config.yaml
targets: ["speed"]
widths: [96, 144, 216, 320]
beta1: 0.95
merge_dims: false
grad_clip: 1.0
lr_schedule: "cosine"
final_lr_fraction: 0
warmup_steps: 1150
Rows from block 4 of a small sound classifier, named by matrix and row number. Rows with one number belong to one channel. Each number is 500 + 25 x the weight over its row's rms, rounded and kept within 0 to 999. All counts start at 0. Numbers have three digits each.
After each channel's rows are labels from the 100 clips, of 14976, where the channel reaches its highest value: "loudest" is the band of the loudest frequency at the time of the peak; "responds to" is what is common among them. Only what is clearly more common there than usual is listed. The data: simulated sounds of rotating machines with and without faults.
# convs0: expand pointwise conv (model.blocks.4.convs.0.weight, 864x144x1), inputs 0-143
# convs1: depthwise width-3 conv, stride 2 (model.blocks.4.convs.1.weight, 864x1x3, trained with AdamW), a 3 kernel
# convs2: project pointwise conv (model.blocks.4.convs.2.weight, 216x864x1, transposed), outputs 0-107

convs0.249:512512495513534508534524540536514505504545480559541524487522483491514544482500516502443532504476506476468482468486466502464508511490476531491543486473478479518473520472459518519501518482537521500509522488511523544521505507495464459536519444515490480472479534512490490499512543485513523482528504465527485511487521500512468508496561511509514488537483523525464473540469496527480467522480485470505510525547500529532544507516531529482497
convs1.249:531523520
convs2.249:462518447498529528461481480491508484445480528466491484529483498516464462487437483488524459505511444533460527444486465500499510542487483514510473480500507464484523506532502521498490514498464512508522516577503534535506539504513529538504513539495470494501529500484509487471514490483484532543481499480520505485480503487525508480
loudest: 1000 to 2000 Hz
responds to: turbine; speed: slow

convs0.721:490491488478478537516501534486450513462495503510506525483500526517491490492500484514516490546501476520509512512512476501518449513468497481503482474486479546553509448476478445443474523494511441495509490468440517454502465482502519497496470488474469489516471441484536462481528522481517518492519480498527518486481511485505534519514500514570500507487525503505510517481450509490507522477468491507473467479504503493494499482442508471451522
convs1.721:526535499
convs2.721:470502467528535520500479502484473523488509464500480499474474540518474487491508537507494530476504473506486541537468489540516517520513510463490524543501493492512495550478553497514543438480488450472515498520467510498473486499503521523493473482507529524516474486498489515484546490509532507527498523533484519475463517479495518494
loudest: 2000 to 4000 Hz
responds to: turbine; speed: medium; text has "speed"

convs0.612:506469513478502508520546529531515525495509510575540490477461504477487538451530485480458490508511491520457503492465469526482506517477481515494515465497497503488511481493430519537497520483530507497471528540528519503500494456502485454453523458472490536474545503515501513516499493498497495509507489498499484514466542502493458516539582514526512520512508529531517516509474529539506476480517530500495514534521472507533510515525489525498516
convs1.612:524527524
convs2.612:445488480448521481468497533492476470500474513514512471473472476489488477503475511475503484501450477490494508470493473487494483512481453482502471426508484490457494534493517529509509527490489513520521513544493537531566496514543532529541514572514483522486479514501503479470530500470480497507478510482486511509503495514512539509
loudest: 1000 to 2000 Hz
responds to: speed: slow; conveyor

convs0.654:480494502486479470502408454500483515496478476453521472484519521491529479505505481525475460486504517435470492489544492481523477505482544451502503522478540488482473493511504492472461499538467526497497494511507479518493497526491488490468484490486450517496519453528481492513508522516484520521505482529531509499434519494539520509507487489478492494443509494452494501470481476489495492488453499465484517489484470507505477467529466483462550
convs1.654:494464477
convs2.654:487513495489522475493510494503491469469463475488501464481450490509493517507482496498519483493470470498450530478513459528499508504494496530529494472530507488444477512539501536542488538472512475504552501518510518533562521453494527498535488494525467565500490544526511440504525505488492561490500538481486487488503459491522506488
loudest: 2000 to 4000 Hz
responds to: turbine; speed: medium; text has "speed"; state: normal

convs0.112:438473505523485455437521484488529496517495502499500487457450484483505482498478488495475493517525510533551506463502451479445483456496497478497516513472508476479459503515501536539544483527479564509491468523502541534526506491488461458499482500476470505505457466505526493492492498506513483520484474495498480518523516537502496496511523497542487513534495507515498500536545491558530518496491523492538510538496533480522506511454519519515520
convs1.112:538519506
convs2.112:506520498502564545529493515502497471538516473463522444504519473481517523524481554465474439483487529469500524471502481516516491454496484491472471464529460516481529499507455481464473516510543567481496520530478495503471500481507511481482466495510500512504515501533489510506454517511508490477478487535475492530513506478503502493
loudest: 250 to 500 Hz
responds to: speed: fast; turbine

convs0.159:472516514539436483475498530482493497493469532487494485481487505519492478490521503485490483487483463535499529460462502479469495451504461510467546524440481550486518526532474482491530484545480487465500506453487495521523547480528531490475566516496514491510501493479512469486505479489523438478500464514509480510501499524501515451497489517498462487486475471493490519526510534524499525507461519465504512562486482487480462475532503487493500
convs1.159:478504537
convs2.159:463559486476539483511504460492518521520508545470471476521496494525477495494511508492488505522502489518516484477493523524486476511487506473494508544504469509509501497443532509491479426537475476557525474514534503506500518483497475477509493455515513538497476507484527533479434460464504463508439487462451510500484521504505498460
loudest: 1000 to 2000 Hz
responds to: conveyor

convs0.257:501468491509444499529493500540489469523468481462498492473523504511517509517463545520516475473499481534513479539476515479487525503544586529502500502565554506479508489482498473514497501491479484476516488503451504562477479452496477493504510510513513488469506478504535531443485492513459469493540530496480502523497452515487464510489493502533475535519505500511518512504486540486482547524494514505527499506511523475484527521479518466470522
convs1.257:474505534
convs2.257:481526496527496525474465460527500492457497540492475498538521450492471472477473483489541493516545496528479498481528510455519532524480496502533517545522493482540540498491507543515477493468468502508485487528517472503509534542458476500469509473481547470549492522501545510461505501494524544507483488536522479526481512501505495487
loudest: 250 to 500 Hz
responds to: text has "speed"; speed: medium; gearbox; machine: compressor

convs0.307:494479484496497503531518488538490496532467473458500511475516533512506497517461557514534455502490476526515456534475460508493508501539554527476490502543532529464482497457514479532513507532493485497535463535477511566504507466520502474496514509507491478481463459505523496436501487536433490503545529507496472519501490523488524532493495532530515526512497503520511508485486535514504546534495501515493499510492537467496492526501517474474528
convs1.307:475513467
convs2.307:507514519484455510478485509498471488490492527437511502498521458488426454487515503483524465504507521530493492517504509475511531507477498505545490504466461478527534528501537508500487456497480532508480468517474506516492545508450492499491513509494517470493500515516528535497555515463523517530513519532519533489471495468501529457
loudest: 250 to 500 Hz
responds to: gearbox